config.yaml
widths: [96, 144, 208]
residual_init: "zero_last"
max_precond_dim: 1024
adamw_lr_other_params: 0.0026
lr_schedule: "wsd_sqrt"
Rows from block 15, named by matrix and row number. Each number is 128 + 24 x the weight over its row's rms, rounded and kept within 0 to 255. All counts start at 0. After the name is the row's rms in percent of the matrix's.
# fc2: squeeze-excite expand (model.blocks.15.se.fc2.weight, 208x26), inputs 0-25
fc2.0 083 [135 136 124 145  99 116 101  99 168 128 167 122 106 167 144 147  99 178 127  94 118 128 141 162 138 112]
fc2.1 101 [138 139 112 146 116  82 109 137 159 170  79 102 140 160 126 128 126 132 127 170 119 149 165 137  99 129]
fc2.2 126 [ 78 123 144  82 109 113 165 151 127 119 165 149 108 147 107 138 143 147  94 121  98 152 150 144 107 129]
fc2.3 108 [134 123 121 112  78 147 178 128 109 109 106 128  91 134 121 157 168 120 120 136 129 121 178 165 131 133]
fc2.4 090 [112 155 142 121  84 133 130 163 136 171 114  96 144 137 149 189 102 110 164 141 122 113 131 127 142 128]
fc2.5 081 [114  92 119 126 108 150 143  81 154 140 187 120 123 155  98  98  98 154 126 109 141 131 140 120 104 147]
fc2.6 103 [122 114 127 127 146 103  81 110 128 129 113 104 126 136  89  89 150 121 140 101 106 153  97 181 157 114]
fc2.7 103 [102 141 138 121 120 113 106 134  69 163 108 128 116 109 155  80 144 117 141 143 151 130 181 147 131 135]
fc2.8 097 [ 95 149 134  80 138 128 142 133 162 122  86 113 183 103 106 111 139 139 127 134 162 149 108 108 107 128]
fc2.9 103 [102 174 101 107  98 101 145 132 142  76 136 149 105 169 138 116 153 152 111 130 136 136 108 152 115 105]
fc2.10 099 [115 174  89 109 110 127 184 142  94  92 137 132 120 141 126 105 120 144 101 107 118 103 111 132 159 147]
fc2.11 079 [138 148 165 115  81 105 114 142 153 108  68  92 134 140 141 128 105 114 117 130 105 114 126 154 129 164]
fc2.12 103 [160 133 140 160 122 128 109 106 195 150 118 113 126 117 141  92 128  90 121  98 106 118 159 154 122 147]
fc2.13 100 [ 91 129 151 103 105 157 128  95 150 125 159 119  99 111 121 123  66 140 103 122 139 132 138 149 171 120]
fc2.14 097 [153 127 104 104 124 128 135  89 156 123  97 132 121 152 109 133  89 107 132 142 189 116 105 150 169 121]
fc2.15 089 [148 161 171 133 122 149 132 156 100 113 150  86 167 108 109 125  96 112 105 130 121 169 105 153 125 118]
fc2.16 094 [141 178 125 106  80 119 117 146 141  94 142 119  93 123 147 110 110 161 152 159 104 115 117 121 167 139]
fc2.17 087 [155 169 153 145 158 117 122 165 133 118 128 121 107 123 139 159  87 159 117 148 128 165  97 119 115 171]
fc2.18 091 [151 147 137 120 135 104 135  56 148 137 110 128  99 151  97 115 120 123 133 155 128 132 164 102 128 172]
fc2.19 122 [163 142 126 133 123 164 115 151 113 110 120 145  69 132 169 136 157 140 146 118  94 103 115 145 157  98]
fc2.20 128 [110 146 141  79 129 152  97 117 147 154  81  98 130 121 155 137 120 143 152 132 141 117 154  90 166 144]
fc2.21 105 [146 136  97 131 137 119 164 130 110 153 146  99 106 131 115 194 109  97 102 134 114 131 102 108 168 117]
fc2.22 118 [ 99 129 142  89  97 103 179  85 160 137 134 103 119 163 105 134 152 160 123 124 134 150 108 123 135 116]
fc2.23 086 [132 106 140 137 114 138 130 148 116 126 132 115 128 162 134 157  90 159 152 132 152 154  75 114 140 190]
fc2.24 113 [117 141 100  82 149 115 125 108  82 122  63 141 126 126 151 116 126 101 124 152 131 137 117 159 159 117]
fc2.25 106 [103 113 109 121 117  89 140 153 108 139 117 138 159 111 138 133 114  94 148  67 129 161 106 158 148 155]
fc2.26 114 [ 84 115 120 114  82 159  87 119 159 127 121 138 119 136 183 152 143 124 126 112 121 154 145 103 133 156]
fc2.27 097 [104 147 137 136 145 137 119 134 116 151 143 183 103 161 114  96 121  80 110 114 106 102 123 108 172 116]
fc2.28 113 [123 137 104 150 102 128 106  92  97 123 115 120 157 162 161 135 159 126  81 137 120 126 177 109 154 137]
fc2.29 080 [132 108 166 145  97  99 134 100 152 112 169 108 108 134 142 148 141 135 121 109 141 183 163 122 137 163]
fc2.30 091 [109 143 114 138 101 112 134 167  80 117 135 162  99 150  86 116 146 120 144 122 110 144 158 165 161 117]
fc2.31 099 [131 119 149 123 123 114 117  68 129 153 147 105 151 128 133 114 183 163 124 116 144 127 161 115 154 169]
fc2.32 126 [139 106 135 121 108 105 133 140 134  81 137 152 114  75 101 119 144 138 116 136 127 152 134 177  82 155]
fc2.33 089 [118 119 117  97  96 133 168 129 123 138 135  85 170 150 154 115 112 104  81 126 124 119  81 150 122 127]
fc2.34 108 [160  99 109 124  86 102  91 150  72 109 146  95 123 120 144 108 115 122 157 129 156 129 104 144 120 132]
fc2.35 083 [125 133 135 118 117 136 156 196 132 143 136 106 118 157  74  97 110 141 130 143  96 143 123 143 145 160]
fc2.36 118 [109 110 109 103 127 126 134 121 116 117  78 135 102 191 107 138 105 108 160 111 144 128 154 153 158 105]
fc2.37 077 [127 134 113 155 139 178 119 156  72 122 142 126 141 140 137 138 150 153  90  99 105 151 129 114 167 106]
fc2.38 117 [160 101 124 127 102 123 158 147 133 125 155 125 167 106  94 122 159 104  83 141 150 157 146 121  95 153]
fc2.39 083 [119 160  93 179 165 113 121 145 107 118 152 142  90 142 115 125 114  92 137 146 100  98  98 133 127 151]
fc2.40 098 [117 139 171 115  98  98  83 144 117 137 120 125 146 154 143 160 152 128  90 160 121 144 170 152 115 110]
fc2.41 097 [142 105  99 119 112 144 120 120 101 123  95 131 118 128 140  87 151 156 161 114 162 127 153 149 182  94]
fc2.42 097 [102 161  94  73  87 126 125  80 118 159 117 144 139 115 147 144 135 152 126 110 144 141 119 156 126 150]
fc2.43 095 [143 143 164 154 124 125 179 164 146 134  99 128 142 130 145 140 104  86 167 118 154 129 131 165 100 125]
fc2.44 090 [114 147 110 101 130 141 119 105  91  84 142 140 127 108 112 167 161 123  74 136 145 133 118 163 136 160]
fc2.45 101 [161 148 104 170 106 138 110 154 120 116  87 160 110 143 128  94  96  84 131 142 141 147 127 158 119 110]
fc2.46 095 [108 129 111 144 159 113  74 116  97 139 134 152 136 121 161  93 138  85 122 111 137 170 121 138 131 165]
fc2.47 102 [ 78 126 151 136 123 132 130 101 128 160 126  89 149 124 148 114 107 156 114 139 110  64 161 127 118 148]
fc2.48 147 [131 110 142 119  90 122 144 128 208 124 105 109 115 137 146 153 129 111 137  77 117 137 158 133 130 122]
fc2.49 091 [153 177 148 137 102  79 101 117 149 122 143 123 132 141 122 116 102 174 128 136 139 133 110 107 159 169]
fc2.50 097 [101 135 124 165 128 153 151 150 148 142 130 119 117  89  87 145 134 119 107 106  98 136 185 110  99 109]
fc2.51 095 [143 136  97 141  97 126 131 135  88 113 187 113 134 146 115  98 162 114 161 134 114  95  96 109 133 107]
fc2.52 093 [128 128 139 126 104  75 132 119 146 128  98 156 144 149 181  88 140 141 156 163 100 156 116 141 135 121]
fc2.53 093 [ 96 143 131 107 138 133 156 131  90 129 147 176  96 127 134 101 133  99 108 103 119 119 128 167 101 174]
fc2.54 104 [116 158  85 164 103 129 111 136 104  83 141  92 120 115 135 150 140 114 170 124 133 134  96 160 115 152]
fc2.55 136 [ 76 166 122 175 128 119 122  86 141 122 141 158 112 127  90 124 168 123 129 115 128  99 142 138 111 105]
fc2.56 102 [142 122 110 129 114 147 122 135 130 146 110  91  79 157 147 179  82 136  88 129 137 116 124 152 145 101]
fc2.57 079 [183 104 142 119 146 146 128 125 101 111 124 124 169 101 137 163 133  90 144 168  95 125 104 117 106 142]
fc2.58 065 [149 113 140 103 120 141 124 130 158 102 140 111 115 131 126 138 167 101 145 113 148 103 187 118 158 181]
fc2.59 083 [126 119 131 117 135 139  72 101 148 168  94 130 136 167 150 165 143 144 138 137 149 161 122 131 122 171]
fc2.60 104 [110 140 105 136 107 107 170 105  91 105 100  75 148 135 148 139 111 161 147 124 150 115 108 129 165 128]
fc2.61 125 [123 138 105 109 104 148 106 105 132 143 151 143 168 167 140 122 125 126 112 102 141 168 142 113  81 176]
fc2.62 121 [ 81 158 152 135 149 116  89 120 147 139 111 140 124  86 157 143 122 136 120 140  96 184 138 152 131 113]
fc2.63 104 [173 163 136 143  93 155  95 148 188 148 112 137 145 132 110 142 131 102 122 113 126 108 164 123 117 125]
fc2.64 087 [105 177 118 137 107 151 113  98 109 117 120 153 142 155 150 111 114  96 170  92 106 151 119 166 125 132]
fc2.65 112 [128 138 105 129 101 114 156 129 134  98 115 126 161 146 106 128 193 123 101  92 156 159 109 126 147  97]
fc2.66 087 [133 120  99 137  83 109 162 151 102 124 153 116  83 144 144 119  83 123 108 117 123 160 122 171 138 119]
fc2.67 111 [144  95 124 133 108 122 139 109 117 184  95 167 124 105 156 106 146 126 149 142 139 180 133 107 138 101]
fc2.68 109 [126 162 112  94  80 137 113 169 148 115 131 114 128 113 178 106 103 147 133 100 107 110 107 154 116 146]
fc2.69 092 [132 170 108  99 120  92 119 121 154 124 113 119 126 130 116 135  98  91 122 132 124  66 115 152 139 175]
fc2.70 099 [133 177  92 132 148 162 158 162 100 130 110 110 114 101 135 121 157 119 115 119  95  98 115 168 122 140]
fc2.71 140 [113 118 142 137 104 117 138 120 195  83 113 138 151 100 119 140 130  98 154  96 121 127  82 140 119 138]
fc2.72 100 [111 150 128 163 149 117 112 154 101 125 174  90 112 113 103 134 108 119 131 118 184 127 137 107 169 140]
fc2.73 089 [100  94 122 148 101 144 142 104 143  94 196 131 134 136 130 143 126 108 128 139 175 138 143  94 142 123]
fc2.74 157 [136 121 132 130  89 109 129 141 150 133 126 129 105 100 123 136  99 109 135 165  80  71  88 123 131 160]
fc2.75 095 [151 119  88 167 145 113 156 132 107 119 152  88 129 136 117 129  88 134 117 126 105 169  87 132 165 134]
fc2.76 085 [170 129 184 141 116 106 142 109 144 168 137 116 134 145 118 120 115  88 100 143 139  86 147 144 156 136]
fc2.77 099 [ 75 137 131 121  75 141 119  88 112 161 151  92 133 152 142 116 160 145 114 136 138 163 134 146 129 133]
fc2.78 083 [126  85  94 137  99 145 158 136 165 103 123 161 129 151 133 141 125 182 119 149 113 140 128 111 165 150]
fc2.79 097 [143 139  96  81 115 132  92 102 155 125  93  99 167 138 122  90 110 164 126 145 115 124 150 152 132 119]
fc2.80 098 [144  95 119 120  97 155 157 141 145  88 150 120 133 136 127 108 166 145 131  78 126 164 148 167 145 116]
fc2.81 089 [107 111 148 114 107 167 162 135  61 136 177 119 141 150 141 120 152 133 161 124 145 138 133 143 117 118]
fc2.82 083 [108 171 137 130 141  97 101 129 111 109 152 123 117 133 155 125 107 130 106 121  54 126 110 115 169 134]
fc2.83 120 [100 156 138 102 145 137 124 174 116 128 128  77 148 135  85 128 141 169 112  94  95 135 154 130 126 138]
fc2.84 105 [142 163 144 102 126 128  73  99 139 134 166 123  74 133 128 118 130 155 138 123 137 109 173 149 117 114]
fc2.85 083 [134 104  96 127 165 131 167 151  99 105 112 147 151 136 122 144 159  93 121 111 130 130  98 167 159  95]
fc2.86 076 [120 171 149 113 143 132 145 156 102 125  66 146 138 129 124 142 103 124 112 166 156 144 124 176 136 118]
fc2.87 124 [162 147 120  86 108 138 106 156 125 109 169  88 127 152 121 172 134 141 128 140 153 139 133 108  82 135]
fc2.88 085 [ 81 104 112 139 117  90 142 173 108 144  80 133 135 147 128 152 145 154 129 155 109 104 114 144 153 147]
fc2.89 104 [166 133 105 140 100 153 122 158 144  95 119 128 131 153 152  89 157 119 171 127  91 146  86 136 130 135]
fc2.90 094 [111 129 108 126  94 100 136 183 126 135 109  90 183 167 149 112 147 139 113 118 123 104 145 133 148 121]
fc2.91 087 [158 145 126 139 137 155 144 151 150  81 123 110 151  97 144 115 138  61 150 133 113 151 151 131 137 151]
fc2.92 118 [113 158 124 140 118 113  94  88 112 133 114  78 156 139 165 114  96 156 123 131 148 152 133 158 122  92]
fc2.93 104 [148 133 131  74 103 110 116  81 108 115 120 143 152 164 165 133 107 149  98 165 125 107 122 134 144 145]
fc2.94 111 [162 163 156 130 134 136 114 173 115 135 116 141 169 149 106 113 106 139 168 103 131 161 141  93 156 127]
fc2.95 109 [130 124 114 111 110 142 159 126 109 153 133  81  76 123  94  97 134 143 118 167 141  90 114 120 160 140]
fc2.96 113 [127 107 111 131 112 105 119 136 167 132 145 158 104 139  95  95 102 152 127  88 115 151  76 146 162 121]
fc2.97 075 [149  97 117  74 118 154 106 154 115 141 148 132 165 146 159 123 106 129 125 170 151 135 103 166 138 130]
fc2.98 118 [152 119 156  61  97 109  74 130 118 125 124 152 132 141 128 128 101 127 133 154 141 142 124 135 168 149]
fc2.99 086 [111 136 135 103 147 123 125 147  98 155 106 132 150 120 126  94 130  98  94 104  72 129 137 157 144 177]
fc2.100 094 [115 112 105  86 125 135 146 127 100 146 117  81 134 129 115 121 101 129 104 124 103 107 184 128 180 134]
fc2.101 087 [ 86 125 110 108  98 114 145 153 146 118 187 176 114 124 154 128 122 169 132 116 121 132 126 107 159 121]
fc2.102 112 [140 170 114 113 112 147 148 137  76 171 115  87 130 121 140 132 126 160 142  98 110 115 151 111 160 151]
fc2.103 097 [106 160 117  87 106 118 133 147 159 173 132 113 154 145 161 135  88  91 115 114 143 117 104 137 137  98]
fc2.104 104 [145 176 119 123  85 154  88 132 127 115 127 118 162 163 134 132 148 158  81 148 142 142 160 121 135 132]
fc2.105 092 [110 152 121 115  85 147 123 157 156 122 133 129 167 157  95 139 107 159 118 104 135 103 109 106  96 170]
fc2.106 095 [ 87 170 144 104 137 143 162 126 137 122 120 143 161 181 101 119 149 121 136  93 122 123 128 137 100 165]
fc2.107 093 [111 125 133 177 124 150 139 159 108 104  82 104 132 154 145 148 139 118 129 112 113  96 154 184 131 119]
fc2.108 111 [ 99 124 148 141 116 137  99 125 121 141 168 183 162 161  81 118 105 114 148 126 131 125 104  95 131 144]
fc2.109 103 [115 158 138 155 129 144  96 123 109 111 121 154 146 140 159 103 142 133  88 113 105 132 152  87 169  86]
fc2.110 095 [145  97 138 110 143 125 131 102 147 142 110 115 163 126 146 129 131  97 131 158 130 132 182 163  96  76]
fc2.111 098 [108 154 135 137 100 164 132 138 150 119 147  95 122 132 117 124  93 153 108  96  98 107 147 181  92 114]
fc2.112 086 [153 197 115 122 127 124 157 102 124 148 155 151 163 134 106 147 112 112 159 126 159 145  97 139 115 131]
fc2.113 077 [134 165 110  98  82 156 130 131 133 134 176 137 120 143 124 144 166 101 145 124 101 178 126 111 110 124]
fc2.114 084 [104 122 132 101 120 137 157 113 108 125 135 119 113 137 155 163 153  71  92 158  89 151 154 137 125 101]
fc2.115 093 [154 131 135 128 164 157 116 112 147 105 117 119 164  80 132 124 120  95  97 159  94 108 100  93 122 111]
fc2.116 105 [ 87 121 135 111 104 176 168 102 116 137 127 163 136 160 119 144 133 128  78 129 132 105 106 141 154 107]
fc2.117 116 [130 148 136 115 119  94 107 132 114 144  61 143 146 151 123 135 105 172 109 164 127 105 120 110 165 128]
fc2.118 128 [147 147 133  70 113 174 143 147 104 109  92 154  98 124 129 157 133 115 121 122 132 142  99 168 115 118]
fc2.119 100 [158 109  86 111 114 103 170 142  97  82 136 121 130 136 113 116 172 118 139 111 104 148 133 160 156 131]
fc2.120 097 [113 155 126 148 110 103 140 139  73 184 125 106 134 143 103 123 167 114 143 133 130 147 100 113 162 144]
fc2.121 114 [126 152  86 118 112 144 140 131 136 117 159 151 127 165 185 137 151 147 139 142 115 147 135  86 100  94]
fc2.122 113 [131 110 112  98 129 117 102 155 148 100 167 197 131 129 127 136 155 155 147 139 121 103 134 112  89 129]
fc2.123 113 [111 159 106  62 118 147 151 116 130 145  97  90 168 149 109 158  99 112 127 140 128 149 132 131 123 126]
fc2.124 112 [160 152 137  96 125  96 110 154 139 114 149 100  62 116 142 117 146 153 144 152 109 113 129 119 149 158]
fc2.125 086 [ 88 128 157 135 133 104 141 144 142 129 145 151 127 175 137 112  61 164 128 115 153 116 107 153 120 135]
fc2.126 105 [110  90 123 120 139 143 162 112 155  98 139 143 177 123 113 111 112 129 105  97 109 103 134 158 117  76]
fc2.127 068 [161 151 133  88 132 140 129 148 110 138 121 138  90  98 114 132  99 109 183 160 137 156 138 170 119 136]
fc2.128 124 [126 136 150 139 106  63 148 141 137 119 118 110 113 172 153  89 120 103 120 112 118 174 108 149 129 123]
fc2.129 085 [106 102 107 133  90 153 147 141 164 121 129 162 100 161  85 115 135  91 108 116 147  97 123 150 149 141]
fc2.130 103 [148 141  99 119 136 110 164 120  91 139 164 153 122 164 138 116  86 153 124  98 143 133 167 129 153  94]
fc2.131 126 [120 114 125 129 117 128 141 116  52 122 159 101  82 126 122 127 107 141 130 183 131 103 138 114 133 125]
fc2.132 084 [110 158 155 193 141 131 111 100 115 118 150 128 111 149 162 110 105 101 119 115 133 135 114 103  93 158]
fc2.133 103 [116 138 129 124 140 103 181  83 139 129 151  82 169 114 142 100  97 122  99 129 128 141 135 115 165 135]
fc2.134 134 [109 147 122 143  93 154 115 111 103  98 115 132 158 159 143  92 155  91 116 118  96 101 103 133 142 167]
fc2.135 115 [100 150 108 139 110 131 162 130 101 124 114 108 124 116 134 123 117 104 144 144 113 144 180 110 172  69]
fc2.136 102 [107 170 137  93 123 116 136 134 139 105 153 165 115 158 152 168 105 120 112 108 130  76 123 112 122 160]
fc2.137 097 [103 131 128 110 122 105 107 103 127 156 145  90 131  85 185 127  70 128 138 146 132 149 117 145 124 139]
fc2.138 077 [154 168 139 110 115 120 134 158 116 186 146 128 139 153 175 103 100 146 145 129 156 150 144 109 121 146]
fc2.139 081 [157 138 185 106 115 111 115 170  94 119  95 179 145 144 136 140  93 113 115 142 120 135 129 144 140 124]
fc2.140 111 [128 146 118 119 140  89 147 135 125 117 112 155  94  91 134 117 113 112 159 127  94  90 153 116 190 135]
fc2.141 112 [114 118 153 121 119 125 160 140 120  66 163 121 165  88 141 158 145 127 104 147 125 125 125  81 116 134]
fc2.142 106 [153 130 130  92 112 127 119 169 146  95 157 157 127 145 122 164 116 118 149 137  87 161  91 103 127 157]
fc2.143 126 [161 122 146 136 108 109 158 120 128 194 102 121 120  92 102 135 115 132  94 150 109 137 121  91 157 133]
fc2.144 101 [120 128 163 116 131 137 131 131 139 137 141 107 131  64 140  90 101 138 156 104 132 102 108 107 183 112]
fc2.145 111 [168 134 123 113 133 138 116 128 136  86 153 167 152 149  91 114 156  56 131 131 137 131 117 136 123 124]
fc2.146 067 [154 156 125 100 135 111 125 112 104 129 113 106  99 121 157 125 166 156 164 163 123 175 108 147 138 163]
fc2.147 082 [135 156 162 119  92 145 146 137 191 108 147 163 115  88 136 122 168 136 141 144 140 127 127 139 144 107]
fc2.148 082 [110 112  89  89 119 151 148 148 146 105 146 139 154 144 172 164 151 125 150 119 154 163 110 102 148 132]
fc2.149 104 [100 155 139 168 112 130 139 132 186 136 128 123  93  71 146 128 116 131 104  98 123 146 128 152 112 112]
fc2.150 116 [142 172 120 145  98 113 145 143  89 136  95 145 164 144 132  92 100 151 131 134  80 119 109 125 126 160]
fc2.151 071 [128 152 124 125 133 107 149 112 165 140 178 143 161 186 122 130 130 100  95  91 133 112 147 129 137 106]
fc2.152 105 [110 152 106  85 136 112 142 123  86 120 116 155 161 123 137 177 125 121 107  96 127 151 146 119 165  95]
fc2.153 101 [162 131 141 152 145 100 155  91  81 125 153 115 137 139 103 101 132 144 116 124  95 106 138 160 119 174]
fc2.154 077 [136 149 147 122 103 183 131 121 130 191 124 135 125 165 124 129  95 143 144 146 155 126 151  95 150 114]
fc2.155 125 [146  93 130 121 109 175 182 128 147 157 109 103 117 161 142 120 143 103 116 100 161 137 139 140  96 137]
fc2.156 102 [116 126 122 195  92  87 147 157 121 153 139  90 161 126 109 158 121 131 142 129 146 103 139 142 136 122]
fc2.157 093 [138 102 116 133  65 157 148 112 154 141 100 118 122 143 136 130 141 120 157 146 126 110 159 101 168 167]
fc2.158 090 [124 140 131 104 104 134 144  89 185  89 125 108 121 122 152  98 144 116 134 134 124 131 107 151 172  87]
fc2.159 088 [ 93 120 123 126 120 132  98 117 157 112 156 136 141 130 117 117 188  84 127 148 124 135 179 140 158 106]
fc2.160 075 [ 99 129 117 117 110 107 128 125 186 134 105 147 142 125 146 102 131  89 152  99 133 132 111 180 112 164]
fc2.161 127 [138 146 141 126  93  84 107  96 184 123 102 103  99 138 114 140 143 127 115 145 151 138 103 141 119 171]
fc2.162 092 [123 141 147 120  81 113 152 153 131 147 134 113 168 171 110 125  72  83 127 123 141 134 108 131 143 146]
fc2.163 075 [134 105 108 127  94 136 150 140 143  87 133  91 105 128 142 117  98 117  88 167  96 109 127 152 148 167]
fc2.164 087 [125 128 132 184 156 105 113 147 146 110 135 162 140 176  98 150 113 106 137  99 152 135 154 105 150 147]
fc2.165 096 [132  92 114 137 111 152 107 151 152  92 173 125  73 150 114 159 136 105 140 116 126 160 144 125 151 143]
fc2.166 092 [129 164 110 148 115 119 137  99 130 108  97 142 101 190 109 128  77 133 140 132 133 168 134 126 155 118]
fc2.167 108 [140 148 140 147 117 140 147 126  83 125 133 126 142 152 187 116  83 139 112  98 162 110 153  97 146 141]
fc2.168 134 [121 140 167 130 112  82 122 145  76 150 125 122 111 162 114  88 140 129  89 156 120 120 111 105 149 145]
fc2.169 091 [155 139 169 112 104 178 110 113 131 122 161 118 126 101 129 110 140 143 161 111 100 150  75 146 138 120]
fc2.170 082 [155 174 139  93  72 119 136 142 122 164 143 117 105 120 116 130  89  95 133 162 132 134 131 116 151 146]
fc2.171 111 [153 129 128 127  92 139 136  85 143 119 181 125 128  72 152 117 141 120 136  78 115 137 106 147 117 127]
fc2.172 107 [121 109 120 110 135 130 137 135 113 105 141 126 109 133 170 106  68  91 167 104 149 130 134 174 113 149]
fc2.173 071 [138 172 101 143 118 110  93 156 159 139 167  98 136 133 148 114  94 132 159 138  99 121 120 163 152 110]
fc2.174 089 [125 171 125  92 136 162 129 147 150 113 139 139 148 168 147 133  73 124  98 125 169 145 115 132 104 113]
fc2.175 108 [ 93 167 114 108  80 106 117  96 160 151 139 135 160 149 147 102 149 140 100 115 155 149 130 142 115 106]
fc2.176 085 [103 181  94 125 143 106  92 132 116 155 134 139 126  92 136 121 154  91 104 126 116 167 133 141 151 157]
fc2.177 089 [135 160 112 173  74 161 128 109 108 129 170 106 160 117 155 104 104 145 106 128 113 142 129 119 135 146]
fc2.178 096 [162 143 122 150  65 144 124  83 100 135 149 131 127 106 146  96 151 123 148 124 135 120 155 121 157 160]
fc2.179 075 [134 138 110 105 110 147 140  78 138 123 136 160 163 134 111  97  91 137 145 166  97  90 124 145 161 127]
fc2.180 085 [114 159 168 142  95 129 105 104 158  91 138 135 109 162 110 127 139  94  84 136 114 121 172 133 133 116]
fc2.181 092 [146 177  95 119 124 137 113 129 112  97 162  98 117 134 110 140 137 138 146  96 112 165 142  86 165 108]
fc2.182 089 [141 145 125 149 139 169 152 141 104 147 121 188 124 102  81 137 133 131 104 113 151  90 121 132 162 124]
fc2.183 114 [133 110 100 151  98 138 127 173 105 138 137 161 112 123 152  99 120 107 127 131 120 125  95 137 100 193]
fc2.184 120 [113 167 138 143 104 129 185 116  84 115 134 104 112 130 149 168 139 139 159 126 156 154 124 110 154 112]
fc2.185 086 [161 148 118 124  96 145 154 167  92 104 121 120 158 140 111 137 106 135 143 139 164 108 152 173 126  92]
fc2.186 098 [138 105  92 139  94  91 168 103 124 135 133 110 150 152 154 128 173 144 112 159 133 131  99 141  92 117]
fc2.187 068 [116 145 136 154 110  75 117 129 149 162 146  88 133 133  91 171  93 129 119 139 124 133 113 102 143 162]
fc2.188 079 [141 182 127 107 103 104 118 117 175  93 131 122 165 126 138 121  90 110 147 104 100 145 125 158 124 145]
fc2.189 099 [126 126  78 163 118  98 117  88 122 139 124 111  91 129 146 147 115 136 120 139 144 195 143 152 136 132]
fc2.190 095 [148 169 118  97 129 110 167 151 130  95  73 110 147 140 171 141 121 137 164 131 143 135 132 124 113 106]
fc2.191 088 [136 111 145 131  87 106 120 121 123 118 111 150 110 146  85 117 126  87 118 134 144 128 149 164 164 187]
fc2.192 093 [113 124 133 126 128 102 148 178 108 166  99 128 145 121 120  99 164 124 112 110 114  77 150 174 127 137]
fc2.193 069 [136 168 125 150  67 115 163 101 142 146 134 144 139 126 119 139 115  77 127 127 135  93 128 168 134 118]
fc2.194 101 [147 110 100 106  83 162 131 143 157 100 138 112 170 107 157 105  98 127 125 130 103 113 140 126 174 126]
fc2.195 092 [119 148 105 180 121 141 108 155 138 114 124  90 105 150 177  97 115 105 128 140  91 164 125 115 131 117]
fc2.196 078 [ 99 105  99 168 136 144 143 125  94 141 159 106 113 160 125 102 105 114  81 112 135 104 116 162 142 153]
fc2.197 084 [109 126 129 147  83 131 130 140  68 130  98 103 148 175 148  99 132  91 146 130 107 143 132 137 143 147]
fc2.198 096 [114 145 122 113 160 148  78 110  92 119 138 156  82 142 121 130 117 114 177 109 116 131 143 135 133 170]
fc2.199 102 [152 151 160 105 134 136 120 101  70 144 113 129 120 135 133 151 185 141 125 121 109 139 130  91 164 145]
fc2.200 115 [144  81 137 137 128 142 152 147 131 121  97 108 143 114 147 110 138 158 113 130  79 135  99  84 136 175]
fc2.201 112 [ 97 119 151 150  81 111 205 153 103 114 145 123 121 125 156 128 130 105 118 134 127 152 111 142 117 128]
fc2.202 102 [129  78 107 104 107 178 147 127 128 133 159 112 154 101 147 180 123 101 130 119 140 133 134 133  92 118]
fc2.203 103 [101 111 147 144  83 139 141 163  85 109 150 124 141 132 134 117 104 100 105 112 141 106 149 186 118 133]
fc2.204 086 [131 136 100 105  98 138 150 135 184 100 141 124 144 138 136 110  69  93 137 131 149  97 137 131 119 158]
fc2.205 087 [ 93 159 148 137 120 176 132 125 125 139 104 181 106 116 127 114 101 138 144 107  90 156 130 170 127 119]
fc2.206 103 [129  94 126 136 118 150 118 124  84 130  78 136 127  92 116  87 129 112 153 183 133 118 155 122 150 119]
fc2.207 084 [144 137 148 129  93 131 163 139 184 140 100 149 131 138 160  89 126 150  94 144 153 116 147 105 148 152]